python train.py --embedding_dim=128 --isotropic=false --mlp_ratio=3
Rows from block 5 of a small image embedding model, named by matrix and row number. Rows with one number belong to one neuron. Each number is 50 + 10 x the weight over its row's rms, rounded and kept within 0 to 99. All counts start at 0.
After each neuron's rows are labels from the 100 images, of 14976, where the neuron reaches its highest value: "top examples" is what is common among them. Only what is clearly more common there than usual is listed. The data: simulated fluorescence microscopy of cells.
# fc1: MLP up (model.blocks.5.mlp.fc1.weight, 480x160), inputs 0-79
# fc2: MLP down (model.blocks.5.mlp.fc2.weight, 160x480, transposed), outputs 0-79

fc1.182:40 58 54 37 49 53 49 49 31 52 25 53 28 50 55 48 54 72 63 53 55 42 60 56 57 53 55 51 33 48 36 43 71 33 53 47 38 49 40 48 42 47 51 61 46 47 39 75 59 36 46 49 38 32 47 41 46 42 36 48 35 55 76 45 59 55 45 50 45 38 47 49 43 56 58 56 55 60 63 57
fc2.182:67 42 59 57 56 39 61 55 48 57 54 44 45 54 67 42 41 67 59 37 43 55 39 37 82 57 61 70 50 48 47 39 46 59 63 51 48 61 68 48 50 46 56 41 43 37 48 54 57 48 55 64 66 47 50 57 56 27 63 39 72 41 52 72 67 55 57 67 55 57 53 50 58 34 55 58 54 59 41 56
top examples: magenta stain

fc1.435:53 60 44 50 62 47 52 49 53 55 31 46 68 59 64 48 37 64 48 37 56 32 47 58 52 44 48 51 65 55 43 39 59 41 55 35 68 51 46 63 54 38 56 56 39 48 32 51 49 43 57 27 42 57 49 59 55 50 43 47 51 39 54 52 50 53 58 46 55 62 59 53 65 54 59 48 51 46 60 44
fc2.435:54 51 68 51 52 63 60 47 60 54 47 55 53 51 47 42 34 69 49 43 41 37 45 41 37 36 39 47 61 63 66 63 43 67 42 50 40 57 45 40 54 45 50 46 32 58 61 32 49 45 42 56 50 51 49 47 54 38 55 46 47 55 45 57 44 48 57 41 51 45 47 35 39 68 58 38 49 61 52 30
top examples: few cells; cells: one or two; out of focus

fc1.197:30 57 37 43 43 65 40 63 50 56 55 49 57 62 47 47 60 54 50 49 34 49 49 51 49 45 40 44 56 44 54 36 36 48 36 62 47 68 57 57 49 41 34 59 60 50 64 43 31 62 48 40 46 51 44 54 57 49 58 36 64 48 60 44 55 33 51 34 44 41 53 63 52 60 59 54 40 39 42 47
fc2.197:74 58 47 43 51 43 49 48 55 53 52 50 58 45 41 50 56 60 37 50 42 53 61 54 44 34 46 41 62 39 48 40 37 64 53 32 53 63 55 50 59 47 53 60 72 44 44 58 43 50 63 55 51 60 43 66 54 49 43 54 55 59 53 26 47 57 28 62 42 43 53 56 42 49 45 24 39 54 56 45
top examples: cells: three to five

fc1.238:57 51 66 58 50 66 46 55 68 49 41 49 43 54 39 74 51 57 35 54 59 41 41 40 42 68 56 47 75 38 38 40 42 57 61 67 27 63 50 63 65 47 48 38 49 62 30 58 52 37 58 58 54 57 42 38 45 57 64 55 47 56 46 39 46 34 36 38 44 45 36 47 43 54 46 53 51 41 68 49
fc2.238:68 37 32 50 60 54 46 48 47 43 52 80 56 61 58 45 45 52 43 41 68 56 52 64 52 47 39 36 61 35 44 43 43 47 36 54 44 43 68 60 60 61 60 36 46 34 66 42 45 52 51 37 24 49 42 56 49 42 50 52 41 47 73 59 41 54 56 36 43 48 58 40 45 61 62 53 38 52 50 37
top examples: cells: three to five; cyan stain

fc1.8:49 49 68 49 44 57 52 51 41 39 46 57 66 58 64 37 36 45 47 47 62 57 55 66 42 42 51 59 42 49 67 22 40 53 55 66 44 44 59 43 34 49 57 58 50 69 58 51 61 39 68 68 53 54 42 47 35 55 35 34 48 44 55 68 47 54 46 62 51 47 65 41 49 55 54 48 46 44 62 50
fc2.8:44 42 45 41 41 52 24 44 56 50 43 39 40 56 66 47 67 44 56 51 55 61 45 42 48 61 49 50 39 40 63 70 52 49 44 50 47 66 72 47 63 60 58 60 60 70 58 53 70 52 31 58 44 37 69 39 57 63 58 47 56 49 48 52 57 54 43 42 41 60 62 43 38 52 58 58 64 44 35 46
top examples: cells: three to five

fc1.219:59 38 52 62 67 39 68 51 57 47 54 37 26 81 59 52 38 46 40 55 56 41 51 40 56 64 53 38 35 56 47 41 73 54 57 47 54 33 56 59 61 33 58 59 50 52 52 39 47 48 53 63 35 40 53 49 46 50 55 59 51 49 44 73 44 62 61 38 37 54 52 51 52 31 64 48 58 54 35 52
fc2.219:61 52 67 52 52 38 48 60 49 48 30 45 51 56 46 59 43 39 43 58 46 52 51 40 50 33 51 58 63 39 49 63 59 53 46 53 58 64 46 47 35 56 66 40 55 49 66 52 66 45 24 66 53 22 56 54 59 57 59 43 47 56 55 55 48 48 40 51 54 62 34 58 71 38 50 41 54 46 58 44
top examples: cells: six to nine

fc1.50:41 59 45 61 49 44 43 35 52 46 48 43 48 42 57 47 52 50 45 52 57 67 48 40 59 59 55 67 49 57 63 40 68 70 48 57 30 40 63 71 55 42 48 48 47 70 48 56 61 31 56 48 65 44 44 32 66 62 48 45 53 60 66 43 51 50 59 36 46 39 39 39 42 43 51 36 46 51 49 32
fc2.50:68 70 56 55 63 49 66 52 35 41 74 44 51 58 52 70 53 49 62 55 57 65 33 37 50 51 44 58 36 47 45 50 46 53 57 62 62 58 60 48 60 44 45 62 70 62 47 62 32 51 38 51 44 55 69 51 52 42 67 53 46 68 75 59 50 47 46 46 46 44 27 41 51 54 62 51 58 52 42 44
top examples: cyan stain

fc1.57:58 59 52 62 59 58 53 41 54 45 52 52 36 64 48 70 49 43 58 45 37 47 55 60 40 47 49 50 44 32 32 52 56 54 58 55 43 49 31 46 54 58 47 45 35 69 33 74 50 35 60 60 55 51 25 67 42 55 55 50 66 44 50 54 58 59 57 60 55 62 32 68 48 58 50 51 45 33 59 58
fc2.57:42 66 52 47 43 34 69 44 56 45 56 33 52 47 54 63 48 45 46 56 35 55 62 67 55 53 51 50 57 40 58 59 67 57 41 63 50 38 68 45 60 34 66 54 51 51 58 32 53 48 58 51 59 59 74 45 65 39 38 54 41 46 62 60 45 52 55 48 40 43 37 50 53 52 63 51 65 68 49 44
top examples: cells: six to nine

fc1.163:58 54 41 64 63 62 49 36 54 41 54 48 70 59 47 37 55 28 54 46 31 33 57 57 59 40 41 54 55 33 51 53 43 42 53 45 68 38 52 65 40 46 57 52 56 34 52 49 46 60 48 55 65 54 59 50 63 55 50 55 58 41 49 51 64 47 43 55 49 41 56 49 55 47 38 51 55 37 42 50
fc2.163:49 43 59 57 64 53 50 68 40 52 53 49 49 50 43 65 59 42 46 49 45 45 64 57 46 35 49 58 45 35 54 62 64 68 43 68 59 56 42 33 46 48 48 61 53 69 37 44 52 47 50 60 57 54 51 48 59 61 56 54 49 58 34 52 43 41 43 35 30 50 59 51 54 42 61 45 66 44 46 52
top examples: long thin cells

fc1.353:58 74 48 58 45 22 46 47 54 55 63 51 62 41 48 49 56 59 57 52 55 31 47 70 56 44 46 42 55 36 47 39 62 53 57 34 39 49 56 62 64 39 45 61 49 36 47 58 42 62 57 53 47 29 48 52 58 56 31 43 54 34 57 51 43 46 53 49 41 61 62 48 42 59 48 49 37 44 62 65
fc2.353:49 61 39 49 57 55 54 44 53 61 60 39 65 61 46 42 21 55 48 43 54 39 52 44 40 41 51 66 46 47 51 75 47 48 62 68 56 67 60 52 50 46 58 63 50 48 68 49 57 58 42 71 46 52 58 54 82 45 58 64 38 62 61 34 53 58 65 54 44 27 51 59 58 42 42 56 49 49 45 56
top examples: cells: six to nine; dim; long thin cells

fc1.384:71 54 52 49 39 48 42 18 49 47 54 52 29 28 49 45 49 40 45 56 41 48 52 56 58 48 48 54 42 38 57 49 41 57 66 45 45 55 41 62 64 52 44 38 50 43 33 63 37 57 50 46 35 41 40 55 51 47 60 45 52 46 62 51 46 40 48 59 46 62 44 64 32 50 62 38 45 60 59 70
fc2.384:59 69 37 45 40 55 45 64 33 46 62 56 68 67 56 48 57 67 52 47 32 69 63 23 49 53 40 45 42 52 41 58 64 50 61 27 40 34 42 41 54 34 56 53 50 62 48 55 55 29 52 57 60 63 53 51 50 35 40 50 45 53 55 52 50 57 45 58 38 45 55 59 48 56 56 44 42 54 44 48
top examples: dim; magenta stain; membrane rim

fc1.7:56 41 50 64 42 47 54 58 60 51 55 57 59 55 59 47 66 44 52 38 41 49 45 62 67 47 60 45 31 41 54 35 26 57 49 44 45 43 57 57 60 49 51 47 50 43 37 42 46 47 71 55 27 52 44 56 59 53 69 55 60 72 57 58 46 35 52 41 54 37 48 54 58 48 34 61 35 61 36 54
fc2.7:41 52 62 53 52 43 59 51 57 51 49 53 57 70 48 67 39 57 46 37 64 35 45 60 54 48 50 33 54 57 37 66 53 54 36 56 33 52 60 64 55 51 41 48 52 42 64 53 72 60 61 54 31 40 72 40 44 65 49 47 42 57 30 43 49 58 59 50 38 53 55 49 62 41 43 34 70 44 44 40
top examples: few cells; cells: one or two; membrane rim

fc1.437:65 63 50 50 52 62 52 56 41 49 37 52 28 52 55 66 47 50 62 56 49 54 42 36 52 47 55 62 47 63 33 47 44 70 46 39 31 60 72 54 54 27 52 46 55 55 54 51 39 28 56 51 44 42 32 38 52 59 41 53 29 73 46 55 52 43 53 57 56 46 46 55 44 37 63 57 54 39 60 57
fc2.437:57 48 32 34 56 65 57 35 49 51 33 57 53 48 77 46 58 57 55 61 43 41 34 68 52 68 53 44 57 37 42 42 55 45 46 37 54 42 56 60 55 71 53 39 81 35 59 53 44 40 46 39 33 52 64 53 56 41 50 47 41 33 53 66 48 51 73 81 46 48 67 56 63 64 53 63 39 52 48 49
top examples: magenta stain

fc1.278:56 62 61 37 39 51 61 50 44 69 55 38 51 53 51 72 38 39 57 56 54 34 49 46 51 50 52 52 45 57 37 34 63 36 55 31 56 51 38 44 57 58 57 46 69 58 48 48 56 58 62 54 44 56 61 42 38 43 73 37 53 46 53 46 45 53 50 41 45 36 63 56 48 45 43 31 64 41 47 37
fc2.278:55 53 51 56 30 32 65 47 52 64 42 32 40 39 58 34 57 51 54 52 29 69 54 37 45 51 52 48 59 50 65 52 36 48 31 31 82 58 50 57 45 56 55 52 49 52 42 51 55 48 48 58 41 42 51 56 43 65 58 21 56 48 71 41 67 33 35 56 44 58 72 56 51 53 58 52 56 58 47 53
top examples: dim

fc1.16:48 58 45 54 29 48 52 51 49 43 50 35 30 49 45 43 45 57 55 35 45 63 57 37 52 53 71 44 55 36 47 47 33 57 42 55 54 52 43 52 54 47 40 64 19 57 53 56 59 61 44 60 41 37 58 31 43 42 43 47 50 58 55 63 52 63 54 62 56 60 60 39 47 49 57 30 59 62 39 56
fc2.16:49 66 43 35 53 42 57 57 49 55 46 38 59 48 57 55 34 42 38 55 49 50 42 49 57 57 60 56 42 67 63 52 55 46 44 62 48 60 45 55 35 47 60 56 64 64 55 59 58 65 58 72 49 50 52 64 32 59 41 62 38 64 62 47 61 61 53 67 41 53 36 42 54 23 47 52 53 32 47 62
top examples: crowded; cells: ten or more

fc1.423:46 57 29 39 49 71 47 60 43 39 53 62 38 54 57 41 50 57 51 49 46 40 52 47 46 64 57 53 42 38 37 50 52 54 51 53 38 42 51 56 26 40 37 59 37 39 65 67 58 31 40 48 43 48 31 40 51 48 49 44 62 50 60 61 45 35 54 54 28 46 28 44 46 47 42 53 66 34 38 53
fc2.423:52 59 53 67 58 33 50 67 54 62 34 49 55 45 63 49 52 64 45 67 51 35 54 59 53 49 61 43 55 43 51 40 49 56 55 39 57 60 47 46 62 66 53 43 59 52 49 45 43 45 55 55 48 57 65 52 65 48 63 51 51 59 51 64 55 48 49 60 39 50 37 50 40 59 61 60 65 52 59 58
top examples: cells: six to nine

fc1.167:49 57 56 54 54 46 57 49 54 27 45 42 41 51 47 40 64 41 37 57 36 54 43 68 51 48 56 52 50 59 52 44 46 41 50 40 51 46 50 65 50 51 40 37 41 40 52 55 43 66 55 40 55 67 65 52 46 56 53 34 51 69 53 30 40 40 56 39 52 45 55 37 53 60 58 64 59 47 44 68
fc2.167:51 48 47 54 43 52 57 58 32 51 62 41 59 69 60 56 48 54 56 48 67 60 50 48 65 50 40 24 33 48 57 52 62 45 39 47 46 47 48 67 39 67 41 71 58 53 45 53 46 47 49 51 49 49 35 48 67 38 55 54 51 45 47 55 52 46 54 52 54 46 41 45 44 19 63 59 43 53 47 38
top examples: cyan stain

fc1.415:54 50 53 38 27 44 45 48 48 58 52 33 51 46 49 55 61 54 52 43 65 54 35 47 51 41 59 53 68 71 65 45 49 68 38 46 58 56 37 50 44 59 46 46 54 35 58 36 32 65 45 44 41 72 64 46 44 31 62 64 54 38 44 56 45 53 52 50 61 59 44 49 70 55 52 48 58 56 51 58
fc2.415:35 65 58 40 49 46 64 40 55 55 53 48 33 54 34 53 44 48 57 55 41 43 51 51 48 33 35 45 59 61 54 58 48 36 35 28 53 33 41 55 50 57 40 41 58 47 57 56 59 49 55 41 45 44 42 62 60 41 35 58 55 70 39 35 43 45 47 38 41 42 65 32 55 51 47 45 50 32 49 55
top examples: crowded; cells: ten or more

fc1.149:35 65 55 62 48 48 56 51 59 37 46 44 63 49 57 46 54 55 49 48 51 58 59 61 64 52 56 65 59 61 50 59 65 70 42 40 38 50 40 56 45 58 39 52 64 54 43 52 50 33 67 50 48 51 39 45 43 37 60 61 56 47 45 61 50 38 46 49 60 60 52 44 46 62 52 40 36 42 51 41
fc2.149:46 62 48 63 34 41 39 72 53 59 50 55 56 45 70 58 52 35 55 42 50 57 53 52 47 44 56 52 52 60 41 59 52 43 51 42 42 57 55 15 38 50 53 54 30 56 57 70 33 46 37 49 44 45 71 71 54 48 37 73 60 40 53 39 57 44 49 48 55 33 46 55 33 40 52 55 35 35 56 48
top examples: magenta stain

fc1.291:78 43 50 57 51 52 53 44 53 58 33 84 57 56 57 38 43 43 51 46 47 64 50 51 44 45 50 36 50 28 63 50 39 45 56 71 54 40 54 52 32 45 39 56 47 47 44 58 59 51 53 54 58 69 55 50 52 70 45 63 61 55 39 61 71 52 54 37 51 57 46 38 55 39 60 44 38 39 49 70
fc2.291:52 45 46 40 33 43 31 59 33 36 70 37 42 41 56 53 69 28 47 58 43 68 41 53 49 36 52 52 54 45 67 53 61 40 41 47 27 58 66 55 52 73 53 38 42 61 55 55 60 66 34 56 59 52 48 42 43 64 61 59 51 50 47 54 50 44 47 46 51 56 40 41 59 58 66 53 50 43 42 61
top examples: magenta stain

fc1.379:45 59 37 57 30 63 47 61 58 59 27 58 66 69 55 46 41 53 36 41 43 63 57 75 51 61 52 48 45 53 37 49 45 60 56 48 52 52 58 49 42 54 67 61 48 49 59 37 55 51 53 44 60 56 49 34 51 49 59 56 52 30 55 42 64 52 28 38 63 72 38 33 59 61 57 50 51 37 61 50
fc2.379:48 53 41 38 40 55 42 54 49 50 42 48 39 44 73 56 49 40 60 53 41 36 53 50 53 45 49 35 39 60 41 44 42 40 46 52 41 43 55 40 40 63 45 63 39 66 56 46 45 50 53 53 39 53 47 64 48 36 43 55 32 66 49 40 49 47 37 51 61 51 42 43 67 56 45 55 49 66 66 66
top examples: few cells; cells: one or two; membrane rim

fc1.256:51 47 35 64 44 63 44 37 68 57 56 40 44 69 58 27 47 44 53 39 48 51 50 45 56 51 30 61 54 42 46 58 45 45 49 42 37 53 43 55 49 39 49 48 56 53 48 57 57 50 64 49 60 46 47 54 40 53 44 33 66 50 54 63 52 34 42 68 57 47 42 53 62 43 53 51 37 57 52 56
fc2.256:30 60 58 59 60 57 48 46 52 55 47 42 58 52 54 45 46 50 59 39 46 54 60 52 50 47 28 51 25 42 47 40 39 50 52 48 47 68 64 44 47 39 38 35 53 53 61 48 42 35 58 32 59 50 63 48 33 55 38 50 61 36 30 36 44 44 43 48 53 18 62 40 57 53 73 53 33 45 37 45
top examples: cells: three to five

fc1.17:33 49 47 44 59 51 47 33 64 53 36 33 55 28 65 38 45 45 45 50 67 41 50 61 42 28 45 55 66 31 76 43 56 58 57 42 42 46 32 59 44 46 43 55 50 55 65 38 57 69 50 56 49 56 29 58 59 39 55 39 57 30 60 50 50 42 39 52 51 59 54 38 43 51 55 42 32 51 62 50
fc2.17:44 36 52 50 52 33 47 46 53 60 52 60 57 53 36 61 48 39 54 40 45 36 38 53 16 55 41 38 40 51 48 55 66 66 50 49 36 67 59 41 65 41 45 59 49 60 47 63 51 36 53 59 43 65 76 51 66 55 44 50 66 46 51 57 60 55 66 32 46 24 40 42 36 50 52 55 44 51 54 54
top examples: cells: six to nine; long thin cells

fc1.61:58 46 57 47 52 40 41 46 59 22 65 62 48 47 53 46 64 66 36 42 47 37 60 40 41 57 61 47 40 51 50 38 54 45 56 47 41 39 54 61 55 55 60 47 70 48 43 48 62 45 50 54 53 51 57 32 49 40 53 57 47 46 49 57 50 55 56 30 30 37 51 59 61 58 40 39 55 54 57 50
fc2.61:53 46 60 56 44 60 64 42 54 35 41 63 67 30 55 43 49 44 35 51 37 62 42 52 55 35 44 46 73 57 58 67 43 69 41 56 33 49 57 59 61 54 47 58 55 37 37 43 78 60 49 59 49 47 56 48 71 46 60 39 45 54 48 50 56 51 60 28 56 54 58 40 48 68 48 63 60 56 26 56
top examples: few cells; cells: one or two; membrane rim

fc1.327:29 53 49 62 60 45 53 31 69 47 46 32 68 70 51 45 46 52 43 45 48 48 48 65 60 49 40 47 34 42 39 59 62 53 65 52 57 48 57 49 52 41 70 50 42 42 48 61 61 68 50 47 67 67 58 65 60 39 47 53 40 55 47 52 51 63 50 42 54 39 51 66 43 41 48 26 50 50 44 57
fc2.327:50 46 58 72 52 51 62 60 48 69 55 29 24 54 47 46 51 52 46 60 39 47 47 50 44 31 55 43 54 60 57 66 51 55 57 52 54 41 49 43 41 54 55 49 51 57 38 30 54 46 46 75 53 51 55 31 56 45 49 57 44 36 33 54 66 50 48 35 65 46 58 52 55 65 64 47 48 61 66 56
top examples: few cells; cells: one or two

fc1.157:44 59 49 45 45 50 56 40 47 52 53 49 72 39 66 41 39 41 47 43 57 46 49 38 36 48 45 57 39 43 70 52 35 54 56 57 61 63 54 48 52 50 28 46 64 47 53 71 45 43 48 33 55 36 21 56 69 50 51 35 37 52 61 49 65 46 44 49 38 71 32 63 63 41 57 43 59 30 35 52
fc2.157:40 62 53 61 59 60 41 56 53 41 49 62 49 43 61 61 56 52 32 60 63 45 78 42 41 46 41 49 35 40 63 35 42 45 52 33 38 55 42 46 57 44 66 56 67 65 65 44 56 41 51 48 26 65 67 47 56 52 64 48 70 53 33 55 40 58 57 41 45 59 51 38 41 62 42 49 57 71 44 34
top examples: magenta stain

fc1.264:66 58 53 53 54 44 48 49 37 44 42 60 44 63 49 41 44 54 44 36 47 49 55 47 62 48 48 37 26 31 60 62 36 53 60 51 47 42 47 51 57 50 57 59 50 43 46 57 70 37 44 65 45 54 45 53 52 67 42 51 28 50 58 43 73 49 37 44 60 60 49 34 45 44 42 57 39 38 34 55
fc2.264:48 57 44 45 49 58 51 54 46 53 31 58 51 63 47 39 46 43 60 47 54 41 64 59 72 45 61 58 42 53 61 39 75 57 49 54 51 59 53 45 61 56 49 36 51 40 42 39 43 41 51 61 36 58 61 52 43 43 56 48 51 50 67 67 26 40 39 75 53 51 58 48 37 47 64 55 66 71 27 40
top examples: yellow stain

fc1.309:46 48 45 58 50 57 42 45 32 60 48 45 75 38 54 46 36 40 48 55 48 75 59 48 36 57 65 59 61 56 47 48 49 51 50 42 51 34 52 51 63 51 61 46 65 41 61 54 48 49 55 45 37 20 57 58 52 55 47 24 32 48 45 50 48 39 68 51 53 45 42 36 41 60 59 58 28 55 38 40
fc2.309:41 64 58 46 58 52 52 44 58 60 50 68 59 65 52 48 48 51 59 47 59 43 54 65 41 34 27 64 54 59 31 50 46 52 59 58 51 57 47 59 45 54 69 79 48 40 48 50 51 51 59 41 47 58 42 48 34 57 60 44 65 46 61 45 19 52 53 54 73 49 62 58 52 31 43 63 48 40 46 45
top examples: cyan stain

fc1.246:63 65 48 41 23 44 47 57 49 62 29 43 78 71 57 46 65 56 57 47 49 49 47 40 57 41 49 68 50 46 55 42 45 49 42 54 41 60 65 53 39 38 63 43 47 63 39 52 53 56 42 35 49 59 50 44 63 50 43 58 47 56 57 59 37 48 46 53 57 40 44 57 54 48 64 36 38 69 52 48
fc2.246:45 54 59 54 42 52 35 48 61 42 55 49 74 55 34 43 58 54 65 57 46 53 49 52 48 44 40 61 45 49 40 41 49 56 43 56 45 49 60 56 61 51 29 54 52 64 51 58 64 48 49 50 56 48 59 60 60 49 64 49 39 67 41 42 55 34 35 50 47 26 57 50 52 62 55 63 50 52 41 51
top examples: cells: three to five

fc1.259:66 46 68 57 38 44 62 39 36 41 37 49 48 52 37 43 66 42 49 48 34 52 53 43 59 55 46 45 38 60 39 53 57 39 52 46 63 41 49 39 51 52 60 48 52 59 57 62 59 54 73 50 59 39 60 38 37 49 33 36 55 61 57 46 41 38 49 54 55 48 55 44 44 59 59 46 49 50 50 55
fc2.259:35 81 32 54 59 54 55 40 31 57 78 35 51 60 45 41 45 51 47 73 70 63 32 68 44 62 43 41 55 55 51 32 60 49 51 49 34 61 61 56 49 50 49 36 37 54 41 58 38 51 47 52 33 62 53 64 48 54 49 62 44 58 49 49 60 60 39 52 48 46 64 42 45 60 65 53 44 47 40 35
top examples: cells: three to five

fc1.293:48 54 70 49 46 50 52 51 77 52 63 46 57 61 30 53 57 49 44 54 45 58 66 54 47 48 47 43 62 44 43 50 48 39 48 48 58 58 51 48 51 38 61 53 40 42 30 49 66 59 60 50 39 59 60 55 46 47 57 28 60 53 42 32 50 33 52 45 57 63 73 31 49 54 44 63 56 53 48 55
fc2.293:54 52 41 38 74 52 58 58 45 46 42 65 67 76 44 49 40 60 51 48 44 45 63 62 43 76 52 47 39 41 52 45 58 63 28 51 48 46 49 59 40 46 41 60 28 48 40 50 53 40 68 48 59 69 37 69 50 36 39 41 59 37 59 41 56 37 44 56 42 52 68 46 65 41 54 35 42 65 40 48
top examples: long thin cells

fc1.237:61 43 43 35 39 60 35 56 53 54 40 51 45 63 58 60 59 56 64 76 66 48 60 66 40 54 63 58 45 44 45 45 48 40 29 37 50 45 52 59 49 40 65 52 53 52 43 25 34 54 50 61 44 49 35 50 80 31 58 34 47 51 61 45 50 44 53 61 55 48 44 54 55 47 57 52 58 51 45 32
fc2.237:29 50 55 55 50 44 44 62 63 50 62 45 46 45 57 32 64 52 49 68 58 43 54 59 32 43 56 57 53 63 56 24 54 54 43 55 38 31 45 34 46 45 50 57 49 57 60 59 77 46 54 49 51 52 53 60 49 54 47 44 54 41 38 55 58 65 51 47 39 27 49 55 39 48 62 52 51 34 50 39
top examples: crowded; cells: ten or more

fc1.233:60 43 71 56 42 48 57 73 65 47 34 62 48 45 53 55 45 53 51 49 48 57 38 39 38 46 60 37 37 31 55 48 37 52 48 49 53 59 53 37 60 57 56 61 53 54 45 44 75 48 41 51 39 44 46 45 34 58 36 59 54 40 58 73 55 60 42 68 54 58 53 31 65 46 65 53 51 52 50 43
fc2.233:40 45 47 43 44 58 38 47 55 41 32 39 55 47 40 44 47 38 48 47 57 64 48 59 58 48 62 70 54 50 41 39 51 56 47 52 59 72 56 50 51 47 50 38 47 69 58 49 63 66 42 45 46 38 61 55 62 59 53 52 35 69 58 66 51 38 43 65 59 56 50 61 23 47 51 39 54 56 32 50
top examples: long thin cells

fc1.204:53 34 62 23 51 47 39 54 36 43 56 46 58 62 60 42 44 45 59 68 53 48 48 64 29 46 41 49 56 52 46 56 31 44 57 40 56 55 38 51 69 45 57 53 50 50 65 39 45 43 58 39 49 25 46 52 48 38 46 49 58 27 62 43 65 55 62 56 54 73 57 61 55 55 69 62 42 47 65 58
fc2.204:50 62 43 51 42 47 31 54 55 58 58 66 50 39 51 37 65 52 53 47 55 59 46 47 46 32 46 51 49 47 48 54 57 63 34 30 38 59 31 35 72 49 59 56 60 69 55 59 69 39 44 45 55 50 56 38 51 33 47 47 53 63 54 31 46 52 58 59 54 50 53 53 45 36 44 43 49 50 71 35
top examples: cells: three to five; yellow stain

fc1.46:58 52 58 61 68 47 52 56 51 50 50 55 50 53 37 33 51 58 57 65 56 46 54 82 51 45 49 38 38 51 46 51 41 43 36 41 48 41 49 48 64 58 57 74 56 43 55 60 36 53 58 46 56 46 36 55 40 52 55 39 56 37 52 56 39 72 51 64 27 55 55 47 46 67 43 57 36 48 65 63
fc2.46:42 61 45 41 40 46 43 42 67 40 62 46 38 56 52 62 30 49 71 38 52 45 47 46 28 74 57 65 37 51 41 64 56 50 50 40 62 55 67 45 58 58 36 33 49 46 66 45 53 43 46 49 44 20 61 52 51 67 50 46 51 41 45 39 28 62 52 56 52 31 45 46 63 56 41 49 41 55 50 41
top examples: cells: six to nine; bright spots

fc1.454:49 43 45 57 48 47 36 71 31 33 47 66 73 49 47 50 43 50 51 60 49 44 50 46 48 58 42 66 35 63 54 38 67 43 55 54 67 52 62 57 54 72 30 45 56 64 54 61 54 50 47 34 50 38 36 48 57 49 57 58 59 41 49 42 43 53 36 49 44 62 39 46 41 70 38 50 59 42 42 50
fc2.454:49 33 35 38 65 45 54 50 63 50 50 44 65 58 57 45 64 52 40 54 38 47 42 45 49 35 40 69 76 59 70 57 35 56 38 52 50 53 63 31 57 45 33 42 51 44 60 55 40 64 62 55 52 60 40 55 49 37 50 46 63 58 58 37 50 41 27 40 62 63 62 46 47 43 51 57 62 49 43 51
top examples: dim; few cells; cells: one or two; membrane rim

fc1.343:40 38 40 61 42 39 36 58 59 46 36 48 37 50 28 59 40 41 51 47 52 53 58 48 60 35 59 47 40 44 59 41 47 64 47 58 48 48 57 45 45 58 56 33 53 44 56 54 68 50 41 48 58 36 54 46 44 57 31 47 58 54 44 60 68 44 43 48 69 66 52 44 47 57 45 69 44 44 58 48
fc2.343:37 46 45 47 51 65 46 29 46 55 48 60 44 45 37 44 50 63 52 50 41 42 40 53 50 60 45 35 56 36 48 59 41 58 65 48 60 40 56 57 62 35 31 55 57 54 47 43 72 35 36 46 52 43 45 45 52 63 56 63 48 49 50 38 56 58 50 45 56 66 39 54 49 55 52 61 57 45 39 71
top examples: crowded; cells: ten or more

fc1.466:48 54 61 46 58 62 57 40 30 46 58 49 71 57 56 43 44 67 63 56 49 39 57 57 37 47 50 68 30 50 50 57 59 54 47 62 47 38 49 68 57 47 52 41 58 59 68 55 39 54 58 59 61 33 58 51 71 55 50 31 32 51 68 38 44 49 39 63 55 47 61 51 56 59 53 43 69 54 50 29
fc2.466:56 49 40 53 54 57 50 51 52 48 55 42 44 54 57 47 60 42 68 53 40 37 49 41 49 57 45 49 45 28 50 70 44 42 52 60 59 32 49 46 43 50 65 63 49 53 55 49 64 42 55 51 34 59 55 27 55 58 72 37 47 43 30 46 48 53 46 36 50 49 62 59 44 35 40 60 51 37 58 53
top examples: crowded; cells: ten or more